{
  "hop_length": 160,
  "epochs": 98.3,
  "lr_schedule": "wsd",
  "warmup_steps": 750
}
Rows from block 7 of a small multi-label audio tagger, named by matrix and row number. Rows with one number within an expert belong to one neuron, the router's apart. Each number is 500 + 40 x the weight over its row's rms, rounded and kept within 0 to 999. All counts start at 0. Numbers have three digits each. After the name is the row's rms in percent of the matrix's.
After each expert's rows are labels from the 100 clips, of 14848, where the router gives the expert most weight on average: "responds to" is what is common among them. Only what is clearly more common there than usual is listed. The data: synthesised imitations of 52 everyday sounds, one a clip.
# router: router (model.blocks.7.mlp.router.weight, 64x128), inputs 0-127
# up: expert up (model.blocks.7.mlp.up, 64x64x128), inputs 0-127
# down: expert down (model.blocks.7.mlp.down, 64x128x64, transposed), outputs 0-127

# expert 10
router.10 114:561533442525492456590457526487538453498497510548444541538550478504557439517516500561523490467509501474513546502541454551449502489469496516456555490528502527469484497471540533535550454487446449473428524475445539534445533490402530521503525484451496562523463521483433500556483555465424514436439518448442510519545489515483520518491532420504534560588519550480462506467519449430562561546528
up.0 028:491486524442534572480545529479479515497518509451523521445466480514528484501419473432540494424469419457473514519504457446632490596506476483522495516450515461466593484457537526508419446483493522497504548495506493553473414509534429492513467494536565551522438509501451493474530530427519502516539499607433518514532520530528446486538531447508485594519511495495508487515465528478466506519470
down.0 024:535497498496477450515463514554452564540504511486481536473482457497535449462504459501484523516585515503422500536592535495439521523511465512485526530548463450542378463473494495531512530479505434474530545495451444476473515488494507571486509513428569436471498487478500578557416418533517519443499454524574565530475483524398522543481493515495504553511593467488573492475509498504536540509511
up.1 143:507524446544576503394516577457444485463509526507468506479513471498512434462573527566490565496469518471508526550576548529434573485521531506537443539505466511560516568433524519516451521442515418445529456513531505552485541476489518480435514502479507551455440491465546543504504471523473453464457534492512563536543485492443492509537433476542500510522565526487479524402479455456552494509450
down.1 143:561623541532527458525513445538509433553456505478493480541487484483485515530425466464491547470555487520443504475482517506534511504491409479422575485488485462462442497559482487559591468585489553479582548535489455489512550487495479506521494528488484503502530544436470510502500500441468395470539483439503454457525530432467516457483547489508506517510583480516535487519517469566546483524567
responds to: waves; nature

# expert 31
router.31 095:536465544441518491451602517494482581480512563459492492527437473478459498469456471502499435478543437533486528475534490541529447545512461568448448472505440417558472521533547515509465504452489544494509480507498559503547453550493545531491505519491492469525498542533506568585503542475523477500490434563454466485526454429425424444552492523477521527538546501459581481448453497461451439506546
up.1 137:492510537501488520542511581536531505411506506559493529487538540485540521487506497548586475548468591446498460495463485557519456466485430494514461467507513474502506499483493495561474481546484507448487477579547478520515537386477494526492513491519457502524593381460487525497501464436570534511526528497498507412511515494492511445415499512487498373472514441511552501506538452573475505533494
down.1 134:468538470595514475500513443487523440489512535493480537524616533517519487494510560486489530496548524528581414512512489465419397529535502483509517512495535483489456434511432468450505615470499444519540485497505434493513493492530478542488515481498431501520596491465481555505540450497472473525524512531501479451524567501440519443428469466497459399514509508505436467509513446495514533541447
up.3 119:472510438482549562523516528417524503390482477520514545538487468494492472431477509598492542552460565409472502585515518510513542420475497497485502448518489495523512505536463496467528438508517526497483469574553514546489538509474474485504452424500510555485485439485528505486472531480526484518538551542475508515499540537566596472441461488518466429520497459502508481597552427591542494503487
down.3 121:504485479572476541540458506476505489470479564497472484515613528532530453504526481506489444512527550465544486525515487467523472526548593469569452479419559571481457459520466522417489589479556476484487431519509516524482520506528420498543520436500469502462519525502494498484519512490522454503493493472465526482539596531490586487427492488526477447561486474453387468569523449458495472532459
responds to: muffled (low-pass); white noise

# expert 58
router.58 104:512470572512462496515492553508476606484531455427521531478530541465489500621533491502508498503511481518496491454595497487558445479503472493438476489494498494473429547450414489529584521481450561444537486522562530532507584521490493470447525490494451451505562471461498547455509509504531558561501458477495503424474538432507504499455532504533529450509517428417517494494487505585548454470517
up.0 008:533494480458510522486476506486491503490500498495553483474487492493549447507519535545499476409500527456478474489439512427553527522532563487510492463510466560516567495510494554560418436460558471483488593481442503457526427486567458522479449535518600513500425462502472445493551472546552512457513495462403530491417511551517512541570544481483522557453429558472537478480513530477501493429550
down.0 007:536504407481548489518533501489476455525506542506562475491556539461477492487512484461482525490466543449510488512479473427468548509497458538523525527504520493435461531512485534453482487474548489516463575476485376447504481469529465522552492528480426479490503558454512521500672547449401509507541467476513524536507515522445563524534508509599481496525461498518567512501447467438544466454497
up.2 263:486520488476499471466529478445558516489509544485462522604480514509544529467515588530478529586457480502489457525432433545438571489418414582563516491590550442467445427450448541509474549537502480505468530496524455542451486515428488533529473519532429496474515437492537503559453524490505467529571493536519440502542467475537536522498499488494512443465534490484509496515494492471525544434470
down.2 246:495481480554577526516564494458577501483467566511510491484466521509453466520495457494482463568528523490537563477482519486496514494535489520499490488467551450540523423475531570390458564543522462530393462467449504503515554481533452516501503489476393418476552506523486545523410546437485565521472506559494559491471543543535534471489444479531498497521515456523482538472434553534545468493554
responds to: mains hum; household

# expert 5
router.5 101:558521530405498417510432509503500449511418467556457480488476551500528528491538542549508442491533577509582571468511501545443415519493542471504528455435472545481515422493485438540522563512508473488471513457560554481470527479410521596522521437530532504560496444528522563545472521473474518515437492465511512517473516500478534517458515505468576484472496569510513494466473513431471491472477
up.0 126:519545557456515480485501467486402519525520581527504472534511573572530477522490459490422531429573519528492569483547501495512423517480514498471487547456510502467511562559438493441503491488504523524491512480436530534539449529497473540540536409539494412536582503506583509531502498481508418482475466465542498557585511532416472463503436492518501500481474553471533490479517506436441474453507
down.0 116:504534469503538494536520493471499574543530488449518500454354470494539522432492500445451469547489484534577454542480489536523555485496528493468517506493458526503442455516518531511533520501504520424549448505592474492479566549502501552506572500504406545465444549529517547427386464467527545489488446514509521535477498529523486538474475528505598571458501499473463511463459512498467497546463
up.1 140:557475456493506518408516566472459537435459553519472451536543516489525550499534463522556481524497493522540514502491578463479559455467533426572476502488520526521538496480567509498487456547499407508489490431544514518450499438469517507514476536468566538500388440523539513553501573513428516517477570471491545481498458539565509525501561560445471433514437496524483514449547455480506491443495
down.1 131:472484532490571497576558483469520478464478547509503566533423540540475458466458448484516477507480447406542471516462447424511492542441417583457480525514536487492451509497529492505532511495512577515459541470523444523532482476491497554522498471509550455455542526502460555475543522431564480532537451580530467562524491508427466436396450500498534544500492496564559532495461526511505511486454
responds to: spray hiss; zipper

# expert 2
router.2 107:527536444485552504484442495510545519449516486583447565532512457464474507452485593524449549549434433441469561564472481460543446512494545556520522456522484493515468549459509474497489562466538549493463443504474538529538433490569553473499446484433481512455447467448564533517486522469491530514451542493432534460563538532523505568525449433481555547509485580452490490550524492477513504493508
up.0 106:478495474465427485508502490475547517453484526527475544472532516472519531585510410505514518464522574488507482517488551475512477529515518517557500538447490605463515471486439595477590461560461490572494564444504516575451450512463455470479476504506530474495463531538466410491472499458555471578544468457515460493473521470506521571413493539490506505535457495568513498547539524488439474457423
down.0 089:510531497483451508504560476450506468577486546421537443462444507556578537546513425502500471490517517536499531428498531475454553486498501559551471535549502553459482508542545579441469432564508461497470510521512466490488538516434458479571497498540545462540502491490429405528509524505457456456497494489516452498573468439440526448477541524471459450510546505564611522495521463485508455500490
up.1 021:490489518529531533488536477418442469502496477471530412602525572518536504557560472480489476472509497467472464571520491532490517438535507530501442554477512511495468460558464552483496497541457500501523515508556424475469493507422494466515571462494491463517463560536436479513526463519468487471546476538541537585486455494469548435499524517572378419514468487558558478434453466529529480486466
down.1 013:467532427549518504508450531401540496480545627474494463481493507614557549539473442496430469570500525537515487502454514431507512585495482469475450535512458451441474497550489507458471499526484512493509511462489509473520587462521445536487516550493424522554480518492501460586554470495499515496462478495494510504518489501425480430509529563497542552461505466508546523473463510491543401516467
responds to: vacuum cleaner; machines and effects

# expert 35
router.35 107:454543498485460546528517540511558423545552455405396475516499452492488448492460499541529454450468480474459510453553428429541470543514488470459553474549501521549564530491550488456519519504443477553512538479487472497540539518544537478488471538472492556471469465473559514565538523451478531502582555438534445524555511451528540588514432491487454483432514530526505543468451489539503481531526
up.2 116:585568528576455500473472522459489447483466496444530456577461503550529462528502390528525540471473577491507569469521524462518552506530538524485441466518491463544452466471490513512484526450435546550439542464549541606467539412499482508518456497492525507525476477457554471494431501510438523541539482505425493483475467536489556499472495518524539529493509532572583526460514455506463499437503
down.2 119:518482479540505595551484578541493599555514452434510493505502479474508553545502478533500487460520528463519527447479519486575470450527512542570450419424529515505484481395476493486535474438504533479523508500522506458468530544544555491472530510486453582435513439513455547510531489464510561575458451454472487506474480507492470501484479414543534474413555435446477515508515495487499546523559
up.3 110:520495485532451459540465578579544450515502490435501430481469496491440477511481457505520448497578454475500476473494485464519501500479487563528487500492520544504558567449486479446542453445432502521469493477533591525553485565550545512507509500429505586404486501525527448522498547485435430548562571552503489531508556452470540549552449447481485477476561565493480517538499526482542455490466
down.3 132:472523525493545506499513411519438589456486532546490521498481497470482498537513523466511489513473543514573458502476598525522476500460492509492454539419472444563519479467465455499529510477471449433548461525486546499555479509440536544489577462466489500490448574612495522480484445571516627503435446516461523476481529581473484490509507528508535523557532481460530460492574501483441504472478
responds to: explosion; machines and effects

# expert 6
router.6 105:479518477571505441482545543522473509459497477494468535496570565436512510543534547455469489525535514520527493486494535473538498440525434527472487504531525421484446471420436437562539510470538503501492468517475533463482509451488564522493493526500495491525573433435493555466632489447509565555489554550468518444458564526523426403424519495490468458517528527546524548483507495513490507549533
up.0 169:487496497487484556507404484539425557453554479465583505487406508590466505480509460547506553467497470524499537496530556535501519517515535455479499483565511507528482502454452543550492444460498562491495495480507491443497544563571552499487448460451494528506545492516496497459540581480483472504531449468452536441493513533457480514493488452442562562476543551475367522454462550537486553498555
down.0 180:471436515493590494514441545580495528466463444449533476495434528616475506520567498443491508465478492529537511540529500483518511522468535433505518577529483488482509502489567528523513516483541537533472510491468508476530520555576485456530463441539494570470492559495452509424520503534472526546506440515456567484516469504374450525516474510494507543506483547494427544475463505596458479519576
up.1 133:520518513485521517459542419484485442554484386448517533473474529494521471482561527497461484486522549515548520520499447602504485469544529457597468425531519498463471475477422543514512423515531468432540517526498441475465488543512513516487474561510563554481477495491475492440539524510566485533484529481461547519418525450645469497515511477474494442555497494501473527486488534469536573511488
down.1 128:520495513550521526447429530549501502530507382521462471531575580465486560534498561497573503511482624486529521476505537525479442445510512550526525432470538464507495460492515487482488456494479535523539485460514483509508496438497511455519476530532511501514519424479508575392525551435460507480497488503526455472546503441592451451489447526492464397524493489542465549535498507541520466538473
responds to: animals; thin (high-pass)

# expert 13
router.13 109:493469564516490437542510510531486592500546498467532560502506500455416479588504463479447548490520474544469422482552491456548472470435521464428553484535484496505460505544515486530604520528458525460536529550541499446509540557563535506455551513493478459497545458469450546465482510488539522446495502506511466454433501484551482474427454476538567493488426463410525459522507495512562491466565
up.0 104:487509472489530472480497400546533553430486554554454509479475556562474469530522556446472529498548449514508491574504543388473504467508546504468531518546453452511481424506524496494563530543520483512512468486502534482452527452531540515453516434509633530537516467458520512509519477464525481425430535547570470464481501460493461474521520488503477532489456472531430507528528491425495582502575
down.0 108:482454446469533554523512535495525524492442574516541447529461472534501465533515459504494466502554521423529568472447470446530539553477489520541480535464496470459557483393492519426421498488504472501463554503460504532524458518516430464481444492410622519456521444546526475495506511531493543486495506572492542429541438497447484501504482489589488535572549524558491529460482555483492485513485
up.1 006:572467513496547512509444553476546535455474454475496458585487572557523448468478460565506522434554469459501534507469516402527496589469562548478466477524450543509546514520552475455482405486512470514451488505397524546471459463519492481486548543487597480459416491539469449472508481518473487533463567517513513576464508504446556521502513497502481505541511525532500465474523489546529429486475
down.1 006:448474515431536519474517550490509568507441512544562468485447554510457511534415526539498511480517464448476506555501471442568522462474530497492475549472555552519601497474523538404500445520563491492530511505491557545488453482482467454438465493506584481467495488489560502446462470471495504466489542487553547443560445511561506483507464431537479449532499479580481532452407523514489528526427
responds to: crying baby; car horn

# expert 4
router.4 117:537491541485484426490525544444528458454548503454459434462568485481527535513552548499537526533450504518530411461478475581432524475533514499561553525524445501470533495574456578464522450486478508576480497546435549512457503503451492512515541498412495516493472491528443488551498494558494523518464557471478504500485524544472454554496585441542448491570517458520436538495551542461461427519458
up.0 117:511494523511498514508471526505423520583538511508509464488541493494531468487456403469503500438521475451526545548494459432541516487569507550478477470469418453470436573479467479477450492479531568552445508549494531564459477508486441484551522501507501522591580446458478511496480471442523528489488481518515482523562488458460455512433517432588505583516581496491507519541439495541468478588486
down.0 117:523537448490454545489469445496432462547455501606578522474510517497545501457446460480470511464526526483456517534499526515484509556464494493456502470523560555465515511433550459505476493519551441537501566493535414460519488494514471480489465554570449468554434511492565437464481530486462416483554495549472492529510465485510525490553475592464497507447487581550560464458411491487509562463524
up.1 111:505508529441557477483493536479499414508509513494562453453543517497513527475488486496547549514459426461548433473448473546463536493469469506522511498529513498476492523552420573501517505473489562567471547569476585589462467498462512479556507536424551526401461524447413444513498540533437563489467476527493527490506450545454548525513494481533472534539417493525481507572517472510458467553474
down.1 122:500492525506514555468498435547473569520505521470485572477505461500476511505420503507471468479562488421475475554520449481539452550442475525439490523395530428598512477405520434510491522470492536450565562517499507538529502489517582509451467524464519479448541455445552581510489463532527564458494502526510509524499515474453465463509485540518506480444526438488560475494505564580457538463524
responds to: sawing; machines and effects

# expert 19
router.19 096:562455458530461473423450483470508471508453448459511558431482482515441561492525442493518443551510536464571492523535529490516478528460478440488568531492454494534472520460447525480438533584458552545499513430560524436469531469485515476488530560522499456505524414575499553539528495528443485513473463551481556507583550541590456504537554520455546491447472505504506500459520462492473509447463
up.0 035:492505524513500441479487508504500487519526482489465442564557459446485481501543573484516551466487457577477520437474447473480575477533488526639540504550461438504472467513547452531527514504543485521528508542529465503481451510448478504494467502480377508523534498481514437412525513489499523531524554431472485532501505480437526558500474501440488598449573501554471521477446553477506588511535
down.0 027:462490462519531546524568497476481553458523532500528497476427532558534500465472475520482469513508471483484459549547492528479514579510463455473450504481479512527583476483538528509475463524536452425428534469512541526471487477536499486497485523534522508500493461598504561502278471489454558478491496579487563534537476513520497514531502528527504492484470561513524493478473493468571446475440
up.2 145:552451534481476455465506446488549429504477497488495558442481432479469520479441482541528457540472592441535489457536539525481506497450521524543481531497596485487444515501424486434490540534462512512544466494515531493439526460470485395470472484497529457532437502516525523530497525512468454504442424536491548585551553550473559566552576521527476541468520511522435533487474465524491534427538
down.2 152:465503530518585474549502579480459570466511540496461452564523564516474490457452570496493541503524411568482437460457528515458499496458499534467462496518510460493490512529561471520546526448456549501513479527456542567503504511480490506458516516533475505515487507403512419469486519511506542507550540463550472510486452466427597491456381538470520512571511504488485470546509522489494408578482
responds to: phone ringing; signals

# expert 20
router.20 067:414514500465512532515477497530499563509523479505521451498480441489514411518508544487481556564492499440524511555468532499430442539456499541502461559540435545537490496451471464484468544431477567475530536578494538529517427529434527474508524443495534535532490445421477417436468508556499516424482504531575553507464525490440552508503489445506534544450471499491479452548565549551495462551523
up.0 008:516508487470497467490404586489468471502533480496481474493467507469481478474507516471471451424559427504519477445496466532512522583501446548550473484509496469447474600519537447435410501518503549497502505513403557502454501539530528494542532527490556501467547535521566478455561533504472481500530553438531490539441501481380447519512464552507417556502556518485562492519446521523516469491519
down.0 007:486485469503437554478616462444481476489518575488544461538480533593580540503466470546413528526511525492521565539448510504465478446512462525524441472504548591458580481531493523421431506517547507542508538513450465512500484525489432449524538509566459491537506497484479419480484496446436441461495512546566487513494496512505469457516511516514500505465488513534404519523472473479535470564461
up.1 014:507489472449480499488509558459489477499537485460417483530478485520475494479480533568455473468559380460517531428502451560467520574463471589524478453493494446458466510495549453479476528476492556510496523540358565502488533466477513470562548468497550483543554504487540468495538557520444514499496552460599522550432488468423475519481516527536488523471532509480510459538474492522516476560545
down.1 012:483477483515452531448539486451463494480482545517589436499505508591586499522495485509471548526511507466540505544452511518474503504507410583500447496499547575487593479480527506435480538525556492570509574513449441477517412513504410426483538519575501495532494452489447459481491493467436434440508510569505532525508509524465502462508492512503504566466450525532402488480494489542517494534486
responds to: machines and effects; engine; white noise

# expert 12
router.12 085:477467568534509470538483430492515529518468508463483524567490442499502502592554541496542513521576479554485534452520443575531442522480468445424519524509540471538444475523450445535545491517488451446553482454507540476600495526466559487513513516443454486441567489532560552497419458513461489548520503442530469504502494490498493493429431503438506441536527504487531507563568507549497500421505
up.2 020:516496457488509536496523516535525473469478464493571483547524444469495463477459486505569522451511533401513501523516457460480438557506522551497488502559491487509502552497495559462486429465512525508493535549551512520481395532513519468504461504511681558482496424458442514552587538494492480431474487541439514453466428564483470520579485470507467492526437495524514485513508493467462507464506
down.2 017:504436440562506550570465471479527470494508467470493495506486484542445437503513500491449462512550517570568570477537449540459496487532453447563503471504546473530529460501484478518523506501522492547500464512529513484523519491559490505538478510455367566516524509523536519499343508542438528488525465542523528509526498496497524540493498472528545475526506524445360478503509526560501406473529
up.4 140:555451486529524559471498499465482515504435486460497502554476485479536440499467453454488530533516485462445565416457451475504513538430473517455533511572539472477490531434462489455499423501526520508543544488502503521462419520453564486436478512479595528490515410479557531516583580472496441501485490512497566503478476551509594506549443521495487516517460456513539504500562570514485490414542
down.4 155:510421454546540580507528538462522475519507522460519496529452441530461467536462419522454423492544548525532547461520435575441495519489433499540462505469507472542526513548484470443543503529539527541476491492465524526528495534536559451560470535473462598465504503563522537440435560484447546473482474505546499577472468502443546519517462507498497491563468508437459462550530524549530414524534
responds to: quiet level; people; footsteps

# expert 22
router.22 093:480486556531467531504511479534473436527459488549550553499434487485564500497444483433451455441524483463451436541483427535558514512583477560528529552434504548516504467487573498467472577521522509513608506473481459492456585485563501559465415502509538498476534515434508459452481487454557472521440537438513438490485476511539537485544541474496457459510483513491513529459487548578504473479468
up.0 039:466487485518492588477563497475530507456515494536569462546516458501480491435523530456487491532492503470500493510446524543532488464507519482498332522474513517590481441560483497456539528621447527507523554472456464489493435518475460554458466436521536448509542505598504489491500487508503498489533520541490500545441527553482489481512495531516470495486441481532477478472512525418614478521438
down.0 036:516523449482495527505472451474464529411482489581519511491520592465496507431481441517499470567517506500484536480508512498427508424497604483496474428482485499507525477503512483500516357495516460528457460523488503541496514499492436551515544553437556456491457458546500474580575544487491548503479504480512543501523563533547510504514496524527596475513496473519492474527549514461379483432497
up.1 101:446553482517453556484504460539568483480515541516511534558541588568493451475508469502544511543508490470551499473454562459531452436526545461486481448464528566511522446486445472495509470536435528497518524470433478493559435443500430503461459501565581445516587482558505457513497415524524476519541497580513472529550462497485500448467497546475533467496435466560501473435513518491531507439446
down.1 097:553537503456469506515472521443452506414472499597524484533549617489536484498506496473552546546472511533522559528502530453476490440505544495503518437465473525456594511521482499513474418512528436561441470483484481510454496500451437563553539545523467444538497477580462453511478485518463475541519513511468530524563513513569494516476503527516537490463451503527480428491496527438438456389513
responds to: household; ball bouncing

# expert 46
router.46 115:474526518488468467474471453557456533537426532527557508462457447530504405470484530504462555560443536455485441531582514481464516472450463546466435530562482513525536463447492472450498569506472536526520510556540433494574463550469450452465490472536524573501488484455454486560476489481526569443544492572496523517490517464464548478478502432454522532445469489476480528530571492549536548507576
up.1 138:449538484509490491526482532475505463458521535460468446605503491559523483511491495450495552510463399468492504528432478464436517507467557535528454501507461596549507485548458484473443516511467467457464508516381500499518433501484514497517557488437558468456484535581434414489486496551500501507457543506584545603493528474474499532523466546520456543518513517509450525502477517479551435542466
down.1 139:476546519501551417452481479558541575536452529485459452459457502459493544465532592435493506550499480550535470515536516436528485427542495526498500535490472490441498453495512549522530509558525458495511461489563478479473539486491497565473509487442474527558534476443447557544532427475563483475526450478534478470582547556516402466436490484442530498472560473467503572442470454506489551537514
up.2 131:511443532552547484509505451514491535491460480428543568504562484466505456443455462499530504485520550485520539490530525548585432555515536455464465460502529522457493534531490519549473497462471592467506542499501527437460403535535521519467474513509520543512523522500501488494556647519530495507492491542384501447517444481461415504592478448481510450563485474458511488461486511478459479485477
down.2 132:503482523513470529531549442508451548499471453434533488520519474491518529524533513529530473448498518435527540486514456571475428538538573478486476502470571490498505534469539587486458496442552523441477471558447490429490446577568512463429555500474556519493486525547530495547588559486513550517521427416408581478496492460542450502492525473476496435493476432491452519488497544502455508487488
responds to: engine; machines and effects

# expert 33
router.33 080:492534490519427593479473484572530452473543502579531501516534543480501505510463412438540469458483487539500539489436516495468557503500569497537522544515534527536450463498525511539486518466463487445455475436445415506520527536545461547572535572491515437504506516499490424521493402538542459514479459493538462518530490535534513460581509470542572467480464486477508518451566444562470432468529
up.0 126:516549565517470532488477516480415478526444465528538524553511577560504420549462480505509510474455438477504494482516517461476402540489522524495553437469521492526546536451510478540426471578529510478533555429468499546461454414494446514468503501567506460501565512497537496441514499512429460564492604533433484521521448462524583515494542512499496534540476480519495530432459501511508460477556
down.0 123:511526564459503557474477521482475476427496455542543476560528540532495459489467565504479510488523461489498567528527497441456525495518491524527542452438491468535551498549500410517448430565520451544514528508479483536414456539466476528475544588539449491528514519547449451486458521550454464498572560550473516508524502497526546570492553504452482507544448523512444432466481529501522429415585
up.1 134:508555583502474541486470513476414481516457464528529517559521579564502417536466485504505512469473438481509478499517519451465406548482521506484548431483521484527537531460511477544428478590537511484531564428457491560447456417506447520478509505564508461503561519489526494447509502511433461562499605536435468513522454483521581529498537508494488530545476480515490539442467498511510465469552
down.1 128:507515578477503546469481525495477479434490456528535479567532540526472460488478575499484510494526459495495566517525499446463525493514486525527522445432493452558538499556498397518453425569501456546522515519478488539420451539460482526476558584531453494539524521545453466484452532551451458485568562552472515504523512489511546567487551505452489513556460519509445435471486524490531419434577
responds to: hammering; machines and effects; reverberation; text has "reverberant"

# expert 51
router.51 090:470442537493500458463538495514597523510500489522523467551453436422552496472463514502535469526458447502556450471461440461550528520548486445535543482525525515447486559549537499503540574476536510599513422503503523464557547459545455551460402519556507501551465481431509522453508557591453538520518502473519459482462513507510508487478417520400491450490492465510518509465508511551522507456508
up.0 201:493490477463486505452531539540572464476527431488500489503465434483572449447488485537528504441500452468544472448440475520579545538539448486519511478506547557441541551481499475511489551472520509600475504501472546495570533480550386523464444490587536546538464465467515460483556525566456536550543540543501478518463556481464487508493441502441476456416503478583498516469469515528472492470516
down.0 208:547475489519535463529478519480562523479456537463543493492471484501498490486510492518506468490473493429610420494463565431520541531438527502498489521567458493504458538512516514535625536461505524480531468482467534501581503470470465533521480482491525471444472436493484505464528545485510504607449431426509514559535585431487404434447475468491526523530534530576549511479534482489490497440492
up.1 037:490510447545472535478477509557484456551549495502515509417553456507498518456495508423468503442480502455496545457531491554583463512582409491519465509449564473541543514501499442427408537511474506521453554482510537535465488561545446535511486529511422496492520543506515450438443512479466474464516556549507518515492523531427563501486531490540488608516488537510451492579516498452479450563482
down.1 029:526526424413451514538537496474464378508529464483442497492477506536542535467514493520454572464505514544471545467489500541524474477448470519501493504502552534438521557441461525451483486490545471524452579476476477416496506559511521568458560480494490514488470543516504443536516502444533493514541547541516529477473540553520446549524496555566459498383468492535427509557460508499521600520493
responds to: door slam; household